{
  "head_dim": 32,
  "inner_norm": false,
  "conv_stem": false,
  "muon_scale": "match_rms_adamw"
}
Rows from block 5, named by matrix and row number. Rows with one number belong to one neuron. Each number is 128 + 24 x the weight over the matrix's rms, rounded and kept within 0 to 255. All counts start at 0. Numbers have three digits each.
# gate: MLP gate (model.blocks.5.mlp.gate.weight, 512x192), inputs 96-191
# fc1: MLP up (model.blocks.5.mlp.fc1.weight, 512x192), inputs 96-191
# fc2: MLP down (model.blocks.5.mlp.fc2.weight, 192x512, transposed), outputs 96-191
gate.280:151170124138129128082091122136116136159142099122133121136083130138140142129125136125117163160112155101113182155125123136130146098148109126143123108112157122175125141138120135126133115150114131123105114113131130114116151179131085099147180158128113132135169115109112119067132104179120150109
fc1.280:135162118106121126134140153131162154156143132192116129130104116119125068082163105084060098126165118116184190092123118111117096143179140088147113148174096142128114107121121097126085138125087125120093166104140111135153153099126120132155148121078163122110086133118137072132121112123133190113
fc2.280:079118121152127120163144138085091099139152146140115128121137150126138177129092120119162100165154100150086092173102102115109121182123107205082144144117136103149155117105145096139165063110171117168132144147154085134119107134067171109076123087190126101097112134111138148186102153110113164155
gate.281:146103173116117157140139146125123139076119134121106145102116151134137153146118115124109136102096085143102102170131118142125120155109086120151105136085150150126096107143125118106112129148097120102131148131121155145119112109163134091113063155104113140128097132118130102163112132112168151152
fc1.281:152121103104123128169100143153105096113129134138093149122121147114127127150111100136097154113107110141091118129140177115122105155125112092125114137119145163137118081099120140134143099139106135099133135148126157129176116132139108059117086142129100174146159142153123106161094186126117179113
fc2.281:141137105121123120131135148138137108123113146097130127133134100146111136110123116130126096141141146130150128113130136148142144151118139138117114128128145089131126097106089109129138134122141127134144099134122141120130147139114113136139149117119149142156127127103122128128128123136116117131
gate.282:135152135156124111113123121137128112177164165142136136135135096102109157118118116091143134129122151183137094151140186170119103157152152168115122146138148118143116110105081099163115133101120131143132121158165124105090165196081141117092079133130140075121063117159132129144125120170130112154
fc1.282:106134129126130152133112137178179112155090157143103112169086138107153175137111149151113103141110088060152163137129106143121179124126133114149130110134115103137131116117173140143097085117150099187105137100127149141163152107155122117134166127147089122050170111164115118094114116113113159152
fc2.282:112160132169091141136145106113126159129125116140120159101155126119119118127131104104174122148146161166095172140146127140108113150118145161145098081136136133114094146135127105116133108142151146084124134139159127117120153114101073095101116105152148069168095105097160094166087115127110139113
gate.283:135128175079112128162105085097102149123118141134120156156162107154145135148101167155128137114125134111144142099155123137097141115148121147152126135160151102129174121130128139109114155105133126133115152106172113100075120125112128131099117192117121130141119142133092148121120147178106130170
fc1.283:141167137077171130090137135127154100117146114137158137163129133140156135137130133141129107093115145139136139108122102146102141114116144123112118191090105129118129140093090144089112121135152131161156112127146148131137125125145117120136100105158119124197121110135150153097143116148111152138
fc2.283:119107114120074131142148118128124157153110077132091096139120165118113148135112084125157167132145151115145153103076105094143077128081150102053138115167167104111101140114176108088115095131162187125120116118175133145087134127141165156132105138142171180118140096086151142130075116066176099137
gate.284:149098139154120106101140092135130105126111114091145142108145135111121098137132113143141149107114205096121168114140116130115082086139119106105126094129147142127081120109116133119099100134124129128096105099099139153135130145143126132101138156116134120148102124132146125152119164141158129123
fc1.284:107112137169128105103134111148129090157139125135149094114176132082123128108140090136167116137122138138140130130135137146099122085130114083128104126141137187107107106098124105105131148139142144141100116124134131161120157143130139126112140116123110058141114138154137101145126172137140089115
fc2.284:130132123122127122126131137129120132138121136126127131127125133128109117128131126135122131118122127126130130124125133133129134131123134145121127120130129125131137129127131122130134122144137126120135130127133127130134126123142130124122134126138127135115124128124118130134126122136124136126
gate.285:123128146120127115123108137144109143177109129131161113159125144142154094163151070112112150156180137120133163132110088142152099139120141118099149114127151151185137110147097141130101105148158156115136126117141096155103128104166129099151127141143116101142116137118165094113131101111104118113
fc1.285:115111103143105100173186143135105104109149156138102130118157130134129113139097181123110128147145127136097175110094175185124145092132144111128088128127091109056108131142157130186135118103135136134085121142126107090166127148131129163140116127149131117140179110136113144128119121149117192096
fc2.285:091118123134104126117149128108155136134077123123135113127122113144112187090125103159085144104138139154114153128144166128128130128115091132120149140071108123141165106144130133101116123139111133116122154146115125138151143100147108133115136110117120152131108152107139136095126130136132129136
gate.286:113141135126102151128119104114133136158138138123177149134137107158115139126111147128108090149110099130178112090106119146094132123130113112126138117129140131129144100133142082124136161129165107169138080107142117151131135161082172112141163144126157110145111076139149067132146117113088110113
fc1.286:116092148083111102121116117115133111144109113106172111111085122086142136148095111152131127117125132209113098115089109146118146130066126168096109130107114129132181112120090115134132149122167117134127037143114118114189119154132164124139135128159142100170102117118186133155144146155164099116
fc2.286:145149136147100111127109099101114116163129129152085118124122104149146096123083141108011106128132124117167128144139163142140123137141157098121096124143082203125083134061166097124138126097126139134130195060202141246133177093129140084177161088127105167105166100133179106128124068124107157099
gate.287:108116101158132093109142156172177127131067100142118131133120130097142154189127163116133090146104099109114165131159113131126108119131099168146117146078152117129146144145075105118098134137129133122145111162152125087134131137085146150105061143143113142129084138125136132136148088121133128130
fc1.287:117121148111163135141166111098113115123172141126133135119134105144152104112161078142139162122107143162145080124141147108093144135124150101119124082161100159096112130110157142097130124143123142118115128131119125146094104130167105138140182138147122124118128120145141113139148127126125142148
fc2.287:137110108132121118147127122125118141135117126147116116153134129116141127135141116130150085116125149107126119117103130148117133137143136141135134130131133131114134139121147156154102140152126110146121132142134121127125103140107144130097086148139108157137133143130117145117142113097148151121
gate.288:128128138130108130130165099116120167149127105145091136093143110096110130092156129102081141090160151119136123118144133109114103117114126141140113153104156112076115112140159173137131123126139179096059105135123137131125157112138129120128122161091104146128124126092114131169128159182129156137
fc1.288:096116105138079128122132120116123138147133142088081136098132084108149154114160115087143168130126159100103187155123125132123083133144152128143087130088143146120144166141168153129158164125123143129092122140164112142082126126112132167134146148113142154128141147090145174185106089116125123086
fc2.288:140117130110147111095099135146097120101159114149131167115086143155152140160091123148120127077165156088108110098140111123141155136112104109125134096147083116124133149107132182165150106104142104117158154120183089164128104059126122118129107131071101118145160155114134093167112128125137116157
gate.289:132104140106147121200146142103115157081094127121119133127108105145135126089155138121131139104108118106132152153112130115080106084111144160108137135146145119121121082130151112165129116105145130155114075154111114114167170095100119158143121132129091110094160121125152147109121087133145117080
fc1.289:123096156121130097148146114109111117142120178112106149161057101072163163111141185177124125178124141124074109118117194088122142144166161101103159120087146132145093155125115134133117105122155103131107071118152159082149129094148100140125099117103092165136118113145151114119155102107133103155
fc2.289:162168123121152152109113199167158088125024123196171069098113161170147145112111102103123091078144109135103120126088071126105136059050134138053103150194134156138153110165206124165146123069099138168082136134170086091124163112126103135148126102066167132085158155107159122183055140126148154105
gate.290:115081125097150093145111169155169145093153072138108069127159102139103156121113108125120139144153143150130163114152094132131126144139122154107112149115122159130086093129116113136150153150139122170154120140136111131129140131136138120112122093106112118152130088127166180122110103142162143108
fc1.290:126114124130139133102156109116109106123166127115115142093110135134127130160142120144106129151135123112144074126148121137148102121120093167141143145106131071149094148148140155119141120114104125132066113122097103139132162117123120118124103134158153141103124075120087135116157101104144180196
fc2.290:130125103114127163136122141115121149130112164115135116097144155127158116098148084129088116170124149136118125111128147128113118110136129122104112121115111159151133094160087128130135155135113134163136139176117153166154100144077138131131111200128093139121118147070110107132161106160102125139
gate.291:143162156125142126142132148158127100135116121157072173115111108139119089183125152124140121148140161157111120143132118135176130167100142158121115107133152123093134135088139131154133135102115096115105114156098162114120119137133088125132130124138152196142112164114084110137188116109110132142
fc1.291:186125129096113106117162102148178098156096136167061121113137167140125147103096132122130111141132109124113154119133132119149118215141160165123107107161111135084162096118144068140151105139097108111140151146149120151106103153142123122189145159125131141103146107136106122135111137139168131167
fc2.291:122137200153083120106153110153121057184179134159142076156112124141090156145165156104076127132109144170142155121116111182100147119064145094139179157119075115121086163075130146104144124124153138161140166064091131069134122157142185097130173075087123085130126138136138133074148120083100130079
gate.292:128114145117152099101091132152125155133142107136106136159148093128106114116098094112138124111135094133147104148124113128126100113161115092135129099139128145131173096131134102089168141171161140144132093154137131158139142121118177145177137128132135095141144098116168149144161107118121122148
fc1.292:140118100131099109154141134120159121105084139147151118107107134172096157151135154167133150123138159145120151073139131126143134135120170184130143169139143122156116169162119141140127140115129108148158146119164108103129090102141144130108115128119118151124149153099054076091105121137170116118
fc2.292:140166105133169134143091100142115111082121121102064100095109096082147145121088125117103080145091124086094115179064122087144101137144154070132143134111154136143210143058092146109121142153171132152062121082067132202112190102158163128170221128147131157113090130142195166122142131141103135128
gate.293:123117119125102155126141130113141130102125107141093134123081105081111164130139096177088145137105126145115116083145093078100121113110093160150133122130141111146148098115108105133164110105123109162076100156145091133089133154111109108104147110141124131152121155120133102102150117145118124145
fc1.293:118120152110129109087148085111157107100167128169123109117126156122144131134132126078159160118100099124129119079120149141088096133112147144123130138109134137138122164114163144110110102103112092145119089185141095124104143110111145128132146154126130110130138088103117138138168122141133149163
fc2.293:140113125177136135104117131164124081149118099152115111123125083177128085154132125173061073130077123149111151096125135081147140152121123087131162144158131158126138136127115126112154149067154072125127122128133139074114139109056148123116110137087128125161110104137162135090130074071158121124
gate.294:117147129095089148138146146131163119109124148123090100116166122115138055159112101134123103131113104144150126175122137141118136100103117123146130139141096123093145101147109108170144118153100141167102134139121100123132128125160130138114127112099172145121131108136146112103089141118142141105
fc1.294:088108134136155081144172121118102084084172090047126144126118165146113164127123159173192160110169171174092120085097140164147123163104130101174189162117116151132164171122114113132170092087143130134148120133123120116188155137105136132128136139106123166150106112121131111153188158125112116142
fc2.294:116187139092146078125128126146155177153121115094139187101097098097142090115196120091018125132130121131157181151128131106100115122107126150046098117118104114175120141207152088058095122158100159093085156132107176216068167121114180110151160129124119129123131159116141098145102094127119153129
gate.295:155087160083163131144094134133136130114097129105131148145166111112128128088127186159124149147112136124096127129112116132097136127108121137120132154132156149123148138109154128114173121125133156069141137086112139122142149102117095124109148122095101132108117151119148140097119081125129123159
fc1.295:125098151113121124137112134162104096132133143118101111117146106141124125126125161137156129136178102121094087156117139159092091178140154140148162151118168105143132090139170124121116110097100108086069110178147150135156121107098158139118134163146164155099145095108144144148139145107134181155
fc2.295:111173158141101103150109139050163144086134146100136141145097112195167148149146054086114163164129205088152098114150119101193111128166099124192158100114048127090126133160122104104075136154116076155100121174124109161172190147111213127128068139153145106170123170106090077160109135182105106137
gate.296:168096131082165114157152123159124105109122097136125166111149143134106133170177184116145136132115149149138098129124116151122120122129131147134112145133154098097108079135138138108171127134130139107146110134123134097140108098110158144103116141124158127097147142132076125132139121130152133133
fc1.296:145129160110105093126107141161118137107137105158116192109112127093135145139104115077113075130118168154124081145140126125141110152094164098175178101171115158145133131111155152145154142152144177102128082127124135151158107139130183132117132127131155117130139143138123115153141108143138114122
fc2.296:147122078149153098105107120127108088197159140143127059165092178091131099112141162179069096146102139160133103070128139146160158113085165076139108169203126119147103178087122105145150188084165149148108111111108143117143123162073148127120133092128181119093139149135165144111147151104118153105
gate.297:123088144117105130092152102103163152100146124116149118142148137092105103111115145143152166165130155121131152130124149105182117136138117156099081138121132109119117132127130146163134129152122147149138142121117136085135123116104084134167092142106131104118170127147113090149128146112094122094
fc1.297:159125167122140112157105166138077083116075148147112105136076120137154136089121132139071112109135128088143120150124168100156133089171107116114154130170114151122128074143136103094150112160152088116116086130117124152121143110145137162112097127125101144127128109147145108120160120103142155103
fc2.297:141168085086215137083161124121144129168136111150109175148166120097167093150143167116213105105099147172198090119127114114046153186160147115124146098087195111158061189089183125105125111083139244189154136110105072000132129130164180085115116126163135087150082146084137102104177116164126123138
gate.298:172111132083116124082107096126051068084102153066131139123127141094110075106092112153143131142152148161116085114157114169147163125179128093142103107173142103140107104134076098139172123129157122106177101173117135135176120135145155140089124169106123168115140122105172120116102148121112107157
fc1.298:095146107141162095182134161144201179160164106201116133152128098193144194163118157121110124136131137095128147127121131100108103163088135189145130159113163135098138146144159068125094135168112132159106150084110108148158132137125088111178128076138154103127115106158113130125171133103144165097
fc2.298:127067123126132146109139105173115129066137105133146139093112101156112131073101148099115127062141114123107157105125146083141160089132137080151123114185112169132182118071093133124166137090150137120122118153159129165126116094150113182107153155120119126135167093164150105114102104125103165129
gate.299:142113154142096073095129118098089133132065139133131126136141131095111131153131116129117135175108109132100104100140112129092163144127117123163163135097160148099121138125145111149095175151129092130144110127121137119112110117121103122169131157135154114153126129156110154139126120140089133114
fc1.299:121172121132099148107155162123187113150139112105162137126174107111165118109150102140116154093098168110137196121105120157109145136114127162145122143110132106131138158131132095138155153118121117125124085135150124145144116114134135146126123137127110117090117099149149111101146165083136113107
fc2.299:128127119133123137130133127136118132129132119136126131122132134136111117121129140134122131111129120131118130137112117140134115123133127135117127130135126136127120132139129131135126130129135128112132123129128140118126134124122124118124128122130140126124123139138129128145135124147113130132
gate.300:106073142153088150097138145119130081129100110142132128093097133179095120120147111123115109123112125131160138133109131135130102136111128138126125137085120105123131143108121107114125158115131144179118169123168174099153152121094138104125150143148139095163114109152119090115120126095082117147
fc1.300:139104143124086119096152116122152130122132119130140138077126136180126115115124119139130146126140128161142152145114142130139126129116140145132124121092123110126129138134107091123121134130105131155083162100147152139106131134134140103091170087122160096148140101165128113119089145122088114141
fc2.300:132134137125142145129136123124121138134126123133120127130131125120120148141111125139124133118126121128116132125125135127127124133133140127128124115130135142127135139124129136122120115128137119115144130124123126127142126119123122113140114117128119131129122126128129144123144141132148127128
gate.301:126166138111132166137118154120155155159093157094118133130144128164058105132134127113118121114123108128157113102113122112154102170157149115110130147113105155092111093166123100126143121143124118131132116116129152133192119145121128092159115119135163113132130120100149171099125110125175143118
fc1.301:092112101119135127128098118112089119153071121179113129149155146156138143154115129134137174116124121126128107087155124120133135151147144122077163121147161176142156120124091122071128163123161085091133097125131120151185147132109142116136154111117140090198143157145143150134117112133085121115
fc2.301:158129113120132115109100158105125100156173092085178160092068148143072175091124153132169143084131173107092088142089167153142073144149160144141096083157124124110161117024169140134166131148145076201188135125168149082132143119130138118170116135117143126105130110167106150133195124146148130111
gate.302:069108121127134133110163166147111133120121139134081140123116106149093158109119113144125122107111167112100133124133078189136142114136123107153102127101128127134122122156125152124098145113131157174132149132104102114129116126145146146161100161135111146118140103101161161110086119116113164129
fc1.302:105142127130090120168120101127090107097124136137136147128145089141166151120117134152109122144152162103130110144147137159112163123087094146161120143119099079083157134155132167114076138111151106145161174108127164139168142091173115143174081123120123121118158102162137130115098137117082135148
fc2.302:143140131137137142134141120094116131087152106090114122079135116117093126087110178108137156121131104147127131133141110118147109159156156089120123115142113124118140110084098119134134129162123115141093116104144115116152121122177152135161159146141085159137097106109140145129115138099125138168
gate.303:139092100181133130161104114145123129114101159131113104133125099157096104146126152140106142126176145116157154144117115135166120094133172094112097123136155151141132084121159095152141133173115120122156109142167123132093117152117117127108115144109109133132163143087159144150102126152093114094
fc1.303:135117106157137104141094149137123133074098155118081124161131131141120135148128119156138187114145110145144142084128104114149170115150187141123115104109111119145103102151159095124127142179134154134153201144144126145146107138092120119131110117155115129135143114106146134132105100167116129080
fc2.303:127098172120095169133112084112158110177110110111111144100157106146085147191093101115116153130151094138106119151125139104103128134151177116158125142086142197134125092163132106114100133121162071118143115160166160099143084114098102130119119135145111168113130132150144179156114092158085137126
gate.304:121157115124124104138112144165128150132161126103097150131140117128130110149150088117127142154100116121130102116121100105077125159152123121116151099098107126186089101167116131128146165124099127133149158138148118154138142116136104156114090150128128081120131130136115107115133101131143106140
fc1.304:138133122133099165113130131142118124157135118111168155094148131114173108157123086164153154133107091125144126096123111134131122171136157139106115145107138107193140093125118138107117147092135147138145133094111174159148097140104086127126117145110128109091142132101138164146135137100124143161
fc2.304:111135115081149126076133128159142122161158149102075076148114074082144083128132105181116120127118072115112145121156085104103176099102112133188113116144092120132160148108141142120162114088097147127121115146156106095146140160103117157109131139110179153158128141137160139113133134100163095114
gate.305:152133142116149110159140129105142140093090128136109145160108117132100106136213125129148091142153156100151170067100095123083103084134158140136125137097137131135110090146127154091101147123101117097127156132081167115118116154131105095117145143141118116106106128107118114129135153143137113079
fc1.305:090168156133167126067108058108152117170135144114120153155164161079138112182206103108146124162123084112161144136121124111155115086154115118130121153139149116191078121171159162078119124115088177129100131117133099087167139154141129121129099128150104105173149152146081116136151148095118098096
fc2.305:132113108201121092093128159103134079164150101114128141129086148171061175113129152104110180123163136114144121129142113095156079104128124093130115098137100145146125134050140148130099122157212082075104101110143129195161147104124116131122180164121120108096142108188098145167108124108160139117
gate.306:117109149125158141144126083121123141064106113100114110131095123126157089126157120128140086129174135148112129112128116107139156133113122115097124144131178127109094182136155134155121058119138134112140134110144159120152136078118120133165156134139112145109144136149158153102136169085176168137
fc1.306:084126101175099162162129153124119162084152155132191132084130106091146144152130123106156132160143130166133118130112124151192155114131139177085120106123096139118177131153148073083102132120145125166140110124125160119157133104128101132154146156111146102147123153136121124135113135174108093085
fc2.306:162151162139136151133080132141085142143115130165117139143127143133120121090141099119100159084136131094117132100146122098088114153103131095100182146172151147155133126146129069121102165151156125103136149172140160170137066109123146074112147110135190107108143167111131155142116161106153096162
gate.307:156125142114109106109114121120173102129138110121139108102130165101162130188093119192135149161137138143168112082180127127131158107157137098128111101091098100124133105137128090105183117116116138126183157155150137181146110109112143133088158119150135134083137134069168173100084102162138155119
fc1.307:117124126098099175185186132141109150109119130135112163150089122155104119117150125122151108086104157126076139120095172146113106124121116142125145104148159155127144131141135142159054130097126155088084107096099132072121134131115117158125099109113175145137115106154103123159143130098139132146
fc2.307:143089121169086143161081113077089133143150168091168119159078117120127089140094141129158122108124125073152129128119118139171146129167137102120154140128089100114108148152043082098224154113202115144128183181162095158149114168154141132095100159159070098121138091123104154141139093140099131148
gate.308:109132079116161145094124145148126152143107119146163134140119143174153115153148091099107100140099116093122123176154113115117117101115133081167078111191135097120106127115164131144152163132088117135100094131134141121124121106126103149083157098103169110107122152104095116163133127117112161114
fc1.308:108147086099134160078159135156172158136123144158139123125119142138104124165145109084108096099118084095137131135135129160111113143127121090169101125089119119179148110086159123111111106157122161127128144093129161127131118126140094156137158116163169144114134122138108116167098148093115117143
fc2.308:114133148138128085104118127125114106146083143130177144132126143146095119116107156111172076178148132158116126196119161130170153119156205103166150131171113153136102094096069138160140132138115119118142131162105119171079113186116119135142101155085085114115123120134115108124107113164122165157
gate.309:091101150121098159132107155085123086150140152141161089089136116159125132140119125136104161137141123090085110117088122127107164120120086157114103143102127113110121163135183141124127150134130166155090155136118155127114112143146123174135129127076109173123153102139118117141097119142139125122
fc1.309:111123100140148137114159125210085160097123126096148142168115100110167148141113146095144154121107144149096146127116166184134108099120130085113112147115123114111101092159111096136122113139122071109151109138112111132150112122148134110127156130162150096143153160146125124136153131137098137156
fc2.309:139128107137129130142128121129125125126120112132144112153112121144096119100133131127119124138122128131123123121126133116135096138138112127131135138139144124133133127116126111119133150146130139125137134125131128134133137112123130125128134139122149151141133096124118129103108137126140126138
gate.310:092111107140138121135137146089146151103113124165129148148110116132099143133111121124146143120147126093107144138127127145094116121113159150102108127146134124133104118121082148144129109166117143137141133125155160141111141139130093134170122179141102134142108116125149117155115116117116133138
fc1.310:171130140152127097124133130148116102131098117113092085132120118101121146142131120080109146107087121147145155092096187086124118123187136137162148149127134125160121107136152120128154154104116120131145125142153104103140136132132161137128154136092146128166167119111112154139128157163141106135
fc2.310:101138169063153168137083118138105136094142137122176148108166130152127091138108100137158120079144082119125119151125083140108150099059167130071121102179120166100091112123084136152126138114131105106185133133141172177081167139084052125088169168204101159132139079163144149188013076123152137172
gate.311:118142161098137097133104107150110141149141147118092165084110085113178118144154141130109136126112175085093138132094133138101102088104119125128102109084146135115135133112151168142113103124124135120131100144106127135149140115087147098085118120087135144163148136152140099154137093117114117148
fc1.311:110145129137106101112108163121108122141124127147098144110161107128130141107140105156146154156167122151122082141096143142166156070108140135139119100149128143114108143137125110108149113148118127126181110128113164160127105140119142143140144097109140133126114135094137116147129103098143107122
fc2.311:186116107158146150104115165018112098141118100172152060137103153123134161141105160108159161136126169156185126093131164105065117155195183164104179162131198033213070087171162085141156153104123160110140185164092095109149157131113117168134091150151112110096140108067123125109103187124119153098
gate.312:096097144145072091094146121134112110097128141131112168141107143177158095117151091086092132122102135118110111155084122081151169124151145116125148111155141129129175141144140140136118123109154140151154127122141135111120180129122130132173132125135093143106117132140122102173160118109157078127
fc1.312:140178159119163142200100142156127142156131174100124090127122112098142144150149135143115100118161092120172091076168105145133090109131148121129140139093116142135095090098113094110138139122145141116120195137098116107145082122114126088073129123101143087139112155163162138109104125151084134140
fc2.312:087131081147108097133133162089089136110133110058182174080159102130148130110098107066170132106109101116135126161121160131161139144093141163115116139153128103152127135112114153103147095160118146128128102164154111146118112099096139106146145135182116122139135104139125154172131097102146118109
gate.313:125152145142140129086193119109104182128110144116138138118104106095112134107183113152084125152120193122144143143145126141140090136146092139104158130127111119109160137128118111150127103132163129162100107140111114131090093105140106138101125122116142123152106155097124108160138141153119177120
fc1.313:136122119091135140099134133104138107084132161103142119096132176105152163075080143085114167124099140117111135141117147103087130164143116061145133064100128154131171124106120133123104116147120121116146149168161153120121097173112148167121106112129133139147108109178123123080134150134182135158
fc2.313:130132144141142106126107136132142115121116147146146119195120108139093130124112170141139141143111138127125159148089153147163120143115119094154098128142152136119118167119148123120113110155177138076163124128124101124100134086120115120084123139087127117108138125131135143116098100127149099107
gate.314:144125141138139113106132102113102159148129117149151117135142126124088154133132122107147145166135132169116138176122122118107107068097109124129133138126147109140091148110096118171134169149146141120152121144177181102116107154145180150113118139184098111155088116084097132135134137129151121161
fc1.314:121151169115142135121159128148112113118126120124142131136141131135120080099161106173136094111139110125107086137099136135176150151106129077106121077148143123106117094159098143160108144145139075132142140152113132133150147116129113078124160126130115130128149129100137157106161124135130118135
fc2.314:122129134126129127133132129130128123131124127121122137125129131127125137121125126123128132128124126130130130126129137122126132128132132130124131129133125124127129124133133141119138122133134130138130123124137119127135129129129125126138126121128135125128130125131121131129127126122124125128
gate.315:129151103078168108096140117110139139113142131149142175108144130095147090129088133129127133130152138144147171111107141111122101140140128134152127154159191106089142088119103099151082174146141114099074157118140112116158137136118147143099072130092153128125158096146141136140149135135141125119
fc1.315:117128167106129115108128161164103188120089139126146130131117156140152150143124151104120158153089132129160132122104113153150087156100132121135122112150135147152147179156139134112140108154109144142113117146121096136124119138120114101102131138155124098150140132128142142127128143127101112151
fc2.315:134126118134137142131122131117123107136147132127125118146134154133117140137143130128136134133130126124129126147135140128127122127122116126126115127138132129125122123096110120123143129122136122132120158129142105135118119138140124139122128113131127127154142148134123129125109106155153143121
gate.316:095093136147090099076183147096118176119135123105137149148108108110139154127147130159135140177126122146122086095133146143154083102138128167151142119082129122115094100121101141146126115112137115113151131141139155082145108156138116092115104141153060116101136105152113135146143135123138113148
fc1.316:133122144148116133139121133164191124136094112142122140105145134120130138114147130123126091058147126105118144131108109096119153152100116125098095108132151114099126148111134144124160135147096140098143109123148124142143147158109165160149117134106151142109172124133146130098113132143121140106
fc2.316:168149111098167215135107110098113108129072100146106124105108130117100164128111148080156144201150132150127130118139071138153108117181161095098118171178106056148194087185109104115023135107119127128078129145081133190152141140086161128110119157112158145117147118104177132100118115151146112094
gate.317:123126146134115120154134148101123046105088120117115115174141151116138149124149117096136114133107116143141085093147122108100145116144111118105120150105123152088143105138121121152145125124125141159177128120148162095129089122091116120113113186125104131151137153117129143112127124139143151156
fc1.317:162117177118120123079173109131130180137126133125127121139120113126111123130151107184114155121139114120120126127138154126116140088144117115155109124176121158101142152163127140117113138085119142144130070123119076124108121155179060146088146141089099119163153154153143143150142110123131124154
fc2.317:111115140141130144142088166126138119140120113125110141138139129141119141123147140119143119152135124123143130132127124133132128127125122141136129111131136129127124142137147120134139122139150142105127152118134128119140116110122119144132124155135129108113132144134111136115144122115109138113
gate.318:131144111114143164106166159118100113142120095117124106140115092150113101098125128159135114126093090114143109100171077113129111102100114131122144143096127145105100159133141119112116144137183133131115102095158138159148123156116110126137128129169201136118136107165124101153188180058090092126
fc1.318:151129137143122089117153122130129138122135074102129162127150079147112123148122097098133120104079189125147095168101113149082179094103139103141169159134088093089108171123102160157165187151178155175086130121139132151085115118122126159122116089140114133105135082128149075127119163129098117122
fc2.318:132103102097142165186163172087122194174082189107117082158116139109122158148141117132130134121093104122126073101175120139136118103094152133101110147110133148064072122174125093121131115160153101144130114084108125171125130127130152146099115110130147137134131130160108161142137135128124100119
gate.319:112140090096170151117139125099111146126132122138116104108163172102099125128129093154115097112141113117159134103141113181085095135136089128130121178101113123096119154145134115146148167120104127158117158122088136144161145198144147124146163136121149134101111147112139123128134186157091146126
fc1.319:103133127121124159129119152124132180104094134131130125149151094157143130137124119151140126109147105133183156153128121156163138126122110103145111087151106138125111123178131108111094138122089101088185137117125127119186136128146115168142116163128110154125113141151111150181101123132139147129
fc2.319:110140114135111117107136167110083139086167110062090124108112152207148134102141093085167103090123148135085118149124053102164112167081106102107085116188085159085122178122107188142126106157125108147102168078180130125096096104138155126141209131164146146125087125146189123151100159092125126105
gate.320:122116140156145122121167099189113103131124149116131145195149157113110092133148111172156124120146122163132167124144135110095159151119160128120152124124148118151160088121140184139147109103124114125121097090150111145119119149157126180110079143110174160128096154116132107097138132121141127159
fc1.320:129141117105120077189162167111094114099165116148118163091091109072133178093111148130122088116120130114130160093143154144161163128152120127100112112155153153098111155145168152157098150178127127129136124125174160079167145090118112167101159102109104119113110149133151153105133101128092152123
fc2.320:136149154162114152114125060154175154141071130156147140080117090103158120121155161130140125120142138088134111169141117117080143085104144153127081112083144166148120098181099089115144121118122168122168111151070151175107137133119147097117126112142150088166204129151077101138128134173114137151
gate.321:110072153145103166112065161065128150173103130110108133149121079106118131146126140082149115072162103097134135171152131100116096172082129091110133094150126152108094159116096169127113132123191062155092170127122087166138135127125140084205098121143067165070143138143133114133103076132130127136
fc1.321:113102120150137130099086134119126105177134115093076127140139123136108128147165147139097116128123116127113134160111098081082140148083146092098067152159129154116080210114099124135145138108138072142132162156147104167108096170154128111202093124173097138086158113140155092133109088151109095129
fc2.321:082140093120155138135156143143118174053168160192160141157127159133125107090096150184113146182122102118182099086129148169132084114138145137169173104135116057163093153109112183101135145144094212117119092053119090060122100112122095182070078138089140138154068127169123103097129111106138219106
gate.322:111127121142098153154086121155098106137126097194144089134150115119076158102140176087110135133133134086123145117137084098130127148095138151161093172109081132132151167142161206128147153092127131136071151109157110133103133117117141103100157154087069100116101144093134131165116165115112058173
fc1.322:134160118155127105128115113135108149184097110151125127122133091129104154155137141117128163158176175116133107125167101129102126186073086134148096115118116154150120155152103194109124136105148131099107168152161096092148124134106137180120135127106095212145116142129121107161118168109126124176
fc2.322:098081145164135124160153122165123103089165129074135161095079124174160154105140110151125163098091178109092169125103152163134139101158150113129122078173112105114119105126104158140134093200140130131144104089138082124138132137147168128124151158092145066176140141195076089117081109161109110149
gate.323:109124143095140139095105131094153144101139119176117083097147087165169116144116124108138116107051121119127126100118123111115155135160142101103128104141095129128175109143138093117135140124120125134133164140128134126130130111153104085136144164106117108120150120143143109152161099114094143137
fc1.323:145165169119156110148157112180124091145132143134107109107111158132105112133112117137126131096176143127143151125084102131163104136129145096140149134102170120100124135103140112179139117132103120139097097142099149111077171141132153159103109112142151125131105126179130133080086140128084108143
fc2.323:114107133126136113139115142127120138126132129136138122125122131120122116123139121110122112132123122138126123137127143127111144128114131121137135131132117119132116125145133124119132122128109125129146130129134132127123125118125138133117146149136128133144131135118111115131107142121127111118
gate.324:136139172148185073095126128123147137124118127142108115088146154161091085172129159138153124161163095136128130116147104110123126131128104097120145153078154098120135179131136150076169131133133125169126128120122159101156152059134135113073109136124098133153122077124077147074132100121134156182
fc1.324:120142139162117123129139152134118137139115121137116139093139159138109125143128137116136128125151121132149144141131135152118122085114122151127104099129166090108107140124117144113142142124102164135134097133123099107130157138140117101121132136147137143127116083150120137111104073164060127156
fc2.324:111144141101145156145151139130156085131119124124123111112138122111114104125105146115112107134121153121125148107139115123129114129152163118129134131145127118131151119148144112112130111137110126141133147103123131120139118100107139172139118113118134141122110165126119114132143143137116106173